{
  "arch": "vit",
  "model": "rotation predictor",
  "dataset": "rendered scenes of toy objects such as cars, trees, mugs and chairs",
  "train_examples": 97500,
  "image_size": 32,
  "crop_scale_min": 0.8,
  "horizontal_flip": false,
  "translate": 0.12,
  "norm": "rmsnorm",
  "norm_position": "pre",
  "activation": "gelu",
  "mlp_ratio": 2,
  "head_dim": 32,
  "fused_qkv": false,
  "bias": "all",
  "qk_norm": false,
  "layer_scale_init": 0.1,
  "parallel_block": false,
  "inner_norm": false,
  "kv_group_size": 2,
  "patch_size": [4, 4],
  "conv_stem": false,
  "layers": 16,
  "width": 192,
  "positions": "sincos",
  "pooling": "class_token",
  "init": "torch_default",
  "residual_init": "none",
  "optimizer": "muon",
  "muon_scale": "spectral",
  "lr": 0.015,
  "momentum": 0.9,
  "nesterov": true,
  "orthogonalizer": "polar_express",
  "adamw_lr_other_params": 0.00092,
  "steps": 9800,
  "batch_size": 384,
  "epochs": 38.6,
  "lr_schedule": "cosine",
  "final_lr_fraction": 0.1,
  "warmup_steps": 190,
  "weight_decay": 0.03,
  "adamw_weight_decay_other_params": 0
}
Rows from block 12 of a small rotation predictor, named by matrix and row number. Rows with one number belong to one neuron. Each number is 500 + 25 x the weight over its row's rms, rounded and kept within 0 to 999. All counts start at 0. Numbers have three digits each.
Before each neuron's rows are labels from the 100 images, of 14848, where the neuron reaches its highest value: "responds to" is what is common among them. Only what is clearly more common there than usual is listed. The data: rendered scenes of toy objects such as cars, trees, mugs and chairs.
# fc1: MLP up (model.blocks.12.mlp.fc1.weight, 384x192), inputs 0-191
# fc2: MLP down (model.blocks.12.mlp.fc2.weight, 192x384, transposed), outputs 0-191

responds to: light from behind the camera
fc1.352:511561488460456482504475504492485503521492499523502513520510488458522497473479520516474470497527508525518526461531482498505497495499450501494524491489494500526539481505473476545470497510525545512518518542488476457534463481517492539468516519510486544517496514508466477473472487487483479475487483457504493472493485539505501493491575481484506486481477515484474486534500474507535516499527472488466563453487540472467512479517513475527468515454476539512495506537506462459468496487476518479512535489456506549474488472534558522490479497512560472501539477500503508487487496484477476484
fc2.352:506460513509543445509512465522504451488499482493459525493492523469478482552480476483534507483494503500467474502462462509486487521494508475528489490541525503471486492512531531502541509473497474462509515475536505513502543475465559491463507482474540522514501513505497533517495482518486533525506508536523487517497525482476514506505490513541488496520534484514500531525507545485490453497473532487542488528536450497495478496490492537494519492490527473533488510463484504509535496510454544480518541490553509516469505502536471478435554506476449527472464490477488535497468477499487499477

responds to: blue object; its colour: blue
fc1.97:461501520496480528519511495487490490508478523472479500479543488509455487515486461498522533500531492502496497504484452546532527493485502507533525473497533499494526503517499468449516494483477494482502502535481483461492480496512513506498450484514502472486473553473493526504536514492549443518499471504404482477500432480520489485535440494524494537472513496486494528498486500480485519493510489522495484544527506483441479549522503479510505525488519524516480526502499536517530507493507486502500528481509510478536461505515507471531548507505495485457463505490422502529543536503487512483
fc2.97:499515485465510533471517536554498433478486493511509512511493537492449504460545506499487500534463497533537548502484499527472482488513482512492517481458476490491504523490506532515534509481484505541500545549462478472532557475512466483543494502480453538512520500549493510471501469521494487472509512493481432508455510497455487508473498485457497498490481497487512492504485495509478521483504507450497518452461498556530501495501471506501495494509505501504501485545514464507498470548495484529499491502513492484476537460495488474500494493538468497510501528516558474523540500479482527458

responds to: teal object; its colour: teal
fc1.180:517490523458489483532489522505521547487532515512560497480468499475507522505505523527512493537479543540477490493531519529474494522490497516529490497530491493504538498476494491467486448508491495509465475455496456496476547435497472524515468505453453514490528535507493538478506531481505529500475489475485450476534463521505450503503530476483499525502521476504486506494471458490494478517492437516521503483486491510480491497499499495477501510491472471500497514531471536473506500506553513501458519443456482470552532487548449489530533508524455468487490518505488490506491501541498497488
fc2.180:499509473503488505522502522527448480541488467490484489527460541453488469570452462471499487507521482506471539523511476526464482478493479459517484467504528496474484497514479521487514465469527510499537521534488479498494437507499459496505548524490531457500512523488479522479485473502530496494511506504510509512493492481536536498530481505520461516508534492500481513466522498512507519467514530545504526514529541485507445504497519471505496489496504519493496507479499501493547490489516535516484518503520487496456501487518455519453509495498549483465501530579481485526536567470521477518

responds to: teal object; its colour: teal
fc1.191:518499496455533494487484491501524473496519525482542460507508492510520510476496506514556483501492488472507513481459517537524448486519473488490546505472494526468475489540513498512472514499487498488467494532504541510498552498483490511533473484467503499508480495552502504473462504477471511526517507488514485489493503508495504491516472512497509524510483453504457505528507513495505427460523478492479480507532524445471484513541465508509476454469519528524514485439473477553464490476499554480553490476476481539496491500460494521446509521472492510501450538510454494507462545510530511491
fc2.191:490523515533503520479523501481512487466500513487475527546481492527534495540487523522466533505476548550497504508509527448522493501500526485464485520523482508495488487489531512494505467510519449523550505454513499486510514497467450488489493472439452449505517488453519506539516525496500524486506481526501483498492499455518487524471475540511493545466533474471525508466499531507491598500505495555508516490500485496517561453522506512497521504506487447492507484511517526496534501522491497515499459486488490502449495490512481520500483504465481540500522463520526526466512476520520498503

responds to: teal object; its colour: teal
fc1.367:544494456516489502506493499515500504504554481481485541417480455561513495494467471541523530520525536521513472508469502513509493469496502503521493538500479552464508544504492473547521467462493483537478482526531481535511529475533473518485494494519489501480540487465507533511491556500504482477507507464451520542518500474495463518498507477444485541509507499499477502538509492511513445482518481501527476455527506484533509491523536505485481539506517475500520489496521503448507501532501484453490506490461539479512539502462489526501509496541496499489528508487485504497527483513479494464
fc2.367:514489507507505531473484489477488522458465506485499473531495503481518499520479498491493477522527537517472533508521457524496549540507443473458515513478483490492529472482500500514536524475488561507520507474451517497535504509495516483538516500472446498531521506516553501535504474488521495515476496516548526498506504506456556497497451517550449481510508476504489492442506456482538495498461500511524465537526513507514490464498513523537482489492532466462504517504511486541488519481498493506464506533523501525487490467531507509461522494531522518473568487514539500542480525499499520467

responds to: blue object; its colour: blue
fc1.26:540487490479542508516474528464520499488479496517529526482480515499506522471481484495470509512525513537509506500466456482496517542435581570520505544515491522510469486510483511514518514552511507471525475454491505473456463494476492483495530500497471494524486492467538511501496519503506494508452475523532512442486514502449478549513501513552506510480470492466526519507505510493504519501520485485501510521503524521504498475522551542533505506482495507535451505498463531509520486509507524487429502525526469502521456490518532508499488531472513469490528498474502475484450481476508494512
fc2.26:460518520514444503486532487515511497511487514509455499498501504521484520508517505533533466503464505541466469505524505506484494478498447517519502485485502507511495484490481502498507517474519506533485491522465488541461528494519491498527477499473484477491540492569473523479505510530480510504485511515488517515529492540448512448559466529477528548492485520517475450446501504482519485504479523463504514479486455491463515504460501456462485486504511463493506486478508479440526507481495470522563542512503521454527512495483487510495476507506481501520476483507567497465534464554493534502